python train.py --train_examples=147500 --horizontal_flip=false --encoder_activation="gelu" --encoder_widths=[48, 96, 192, 384] --decoder_inner_norm=false --decoder_cross_attention_every=1 --max_precond_dim=1024 --l1_shrink=0.01 --batch_size=64 --warmup_steps=160 --weight_decay=0.1
Rows from block 12 of the image encoder, named by matrix and row number. Rows with one number belong to one attention dimension. Each number is 50 + 15 x the weight over its row's rms, rounded and kept within 0 to 99. All counts start at 0.
# v: window attention query, key and value (stacked) (encoder.blocks.12.attn.qkv.weight, 1152x384, the v third), inputs 220-274
# proj: window attention output (encoder.blocks.12.attn.proj.weight, 384x384, transposed), outputs 220-274
v.210:52 51 47 40 69 62 34 57 64 48 57 58 39 34 48 46 48 34 73 73 32 54 72 44 56 43 62 86 54 42 51 44 16 54 79 65 67 75 35 47 63 62 85 39 64 79 48 58 40 95 59 55 56 43 45
v.211:64 55 72 46 55 47 52 19 75 51 98 53 49 60 70 89 32 39 25 50 47 49 52 45 51 33 59 29 37 70 65 70 40 50 48 93 85 51 22 49 50 03 60 51 47 54 53 60 55 56 66 51 53 51 34
v.212:44 37 51 49 67 43 72 50 28 55 29 47 54 47 46 48 70 41 53 57 52 74 32 53 54 63 99 48 44 48 67 33 53 81 47 58 55 63 52 63 69 49 60 61 34 33 67 78 54 14 49 48 84 46 60
v.213:68 77 47 68 70 26 51 45 52 65 64 51 44 57 52 33 65 78 49 43 46 34 56 17 32 48 87 23 43 49 46 48 53 45 49 68 81 59 50 12 37 59 47 32 65 53 44 50 25 47 55 48 85 45 73
v.214:47 46 54 66 54 47 45 42 53 46 34 79 50 61 56 49 37 51 35 31 50 32 42 47 51 21 04 53 46 41 60 42 82 48 38 59 43 51 44 26 46 54 47 57 31 49 68 49 79 64 58 53 33 89 51
v.215:59 41 51 27 37 52 50 59 53 67 46 39 55 47 66 62 16 54 47 76 44 51 50 60 53 45 50 51 48 69 50 50 58 67 58 53 54 34 49 87 34 48 41 40 56 42 39 48 74 45 48 35 27 72 52
v.216:32 53 47 44 51 50 34 42 51 38 38 57 80 49 42 35 40 69 50 47 59 40 51 48 49 52 53 53 42 46 31 61 62 55 50 48 36 44 64 45 19 50 16 84 50 30 38 60 50 61 46 27 46 51 41
v.217:44 41 04 49 79 65 14 36 38 58 51 51 51 49 44 38 49 58 53 68 28 47 55 52 48 52 38 54 85 19 32 49 51 30 46 46 47 78 54 53 50 51 34 78 60 28 64 50 34 55 65 48 57 48 63
v.218:63 59 52 44 45 72 25 54 47 58 53 52 32 42 28 48 47 52 46 60 50 39 63 56 44 57 24 57 66 67 59 08 32 45 61 30 54 50 48 52 31 50 52 31 56 40 45 73 64 43 34 56 50 55 50
v.219:23 45 29 62 43 94 48 68 43 58 39 49 49 15 42 39 22 65 52 68 27 83 54 79 47 68 35 39 45 31 42 52 53 52 21 58 78 41 54 82 52 68 49 42 35 15 49 40 19 53 43 55 60 56 62
v.220:40 73 53 56 95 87 65 27 43 44 42 63 22 58 50 59 41 75 62 57 59 46 51 48 82 63 33 57 55 25 45 50 63 48 26 47 86 53 44 43 43 62 57 55 49 18 62 18 40 54 41 56 50 62 41
v.221:57 34 50 32 51 41 61 62 40 48 42 41 55 78 48 44 41 42 74 52 48 38 47 77 51 27 50 50 56 34 48 66 29 75 54 51 48 52 41 34 46 59 57 51 47 52 29 60 50 49 50 64 32 11 47
v.222:26 60 32 46 41 76 51 00 51 54 44 47 75 33 50 48 85 48 49 45 47 50 78 52 42 66 43 50 55 36 23 65 52 49 15 34 75 43 24 46 72 59 39 31 52 70 24 77 49 31 55 51 54 18 63
proj.210:45 58 44 21 75 57 52 59 46 61 64 36 81 26 50 61 58 63 58 47 52 52 51 44 81 37 28 74 48 54 49 67 59 52 43 55 58 53 75 50 43 59 45 51 42 53 56 62 86 41 52 48 42 50 51
proj.211:44 48 55 57 32 53 48 51 25 48 51 62 64 50 59 45 68 50 55 57 50 44 47 50 46 98 50 50 44 36 33 44 31 59 51 50 48 48 53 47 55 60 46 63 59 54 71 59 75 08 38 49 23 59 54
proj.212:48 45 40 51 53 32 26 32 49 37 63 53 52 44 53 45 19 50 42 52 50 49 60 48 51 51 03 51 50 56 38 57 48 24 59 59 46 48 48 55 38 44 27 56 56 63 49 73 20 47 58 53 31 41 60
proj.213:51 50 47 45 54 43 50 46 25 52 42 41 51 40 52 97 45 33 18 49 55 38 27 45 58 49 50 45 42 70 50 51 52 26 72 65 33 62 00 46 53 39 32 54 80 51 35 47 40 76 47 50 56 59 28
proj.214:51 63 28 70 14 50 81 56 43 30 35 09 58 50 54 50 57 44 38 60 34 61 24 41 47 47 72 55 41 64 38 51 60 57 56 54 58 49 81 81 48 51 71 45 59 43 46 72 65 34 51 73 59 48 65
proj.215:80 52 58 37 52 47 54 63 65 59 40 61 45 55 55 36 20 44 44 64 69 50 40 48 09 35 48 39 22 51 49 49 51 50 35 64 47 50 39 35 50 48 50 52 77 48 45 32 29 45 53 55 54 57 47
proj.216:21 54 50 32 49 35 47 08 45 64 25 58 64 50 64 50 67 41 65 46 36 50 28 43 49 38 23 54 45 46 63 49 65 54 24 16 11 46 76 63 61 44 71 81 52 53 72 47 64 60 48 35 51 52 47
proj.217:58 60 65 57 58 50 65 28 50 40 43 58 38 52 47 46 56 34 40 52 37 06 50 45 58 46 19 40 57 70 60 40 56 62 49 47 82 63 79 46 60 40 47 41 70 64 58 44 68 59 61 65 34 35 52
proj.218:62 42 51 50 68 48 84 43 51 81 65 28 54 31 42 56 55 47 21 47 55 46 55 51 52 65 41 55 59 47 60 35 48 51 56 57 70 34 81 44 54 49 38 53 50 53 39 22 50 56 45 70 06 93 51
proj.219:52 47 38 62 33 53 52 60 55 35 44 76 19 48 56 35 54 60 47 51 47 51 61 22 42 44 58 57 57 64 75 37 48 45 36 38 39 47 44 28 50 29 76 53 31 50 44 88 42 74 57 66 47 49 39
proj.220:66 51 68 40 55 40 48 40 22 70 22 52 65 40 39 47 55 45 31 61 19 59 59 57 75 60 41 45 72 29 69 75 48 53 37 69 40 48 57 59 45 53 64 46 51 21 47 99 52 64 57 45 45 24 51
proj.221:68 63 50 52 56 50 51 50 98 33 66 39 54 30 70 77 42 72 52 49 48 29 39 37 53 59 64 40 43 41 19 52 55 44 43 46 63 65 54 60 52 41 99 54 71 33 29 41 55 43 55 26 59 51 70
proj.222:40 66 41 55 61 52 43 77 51 43 58 43 53 59 22 47 26 57 27 51 51 38 87 76 64 41 49 60 40 70 49 70 59 50 48 75 40 88 46 64 54 50 38 38 50 43 50 58 47 99 26 61 61 27 56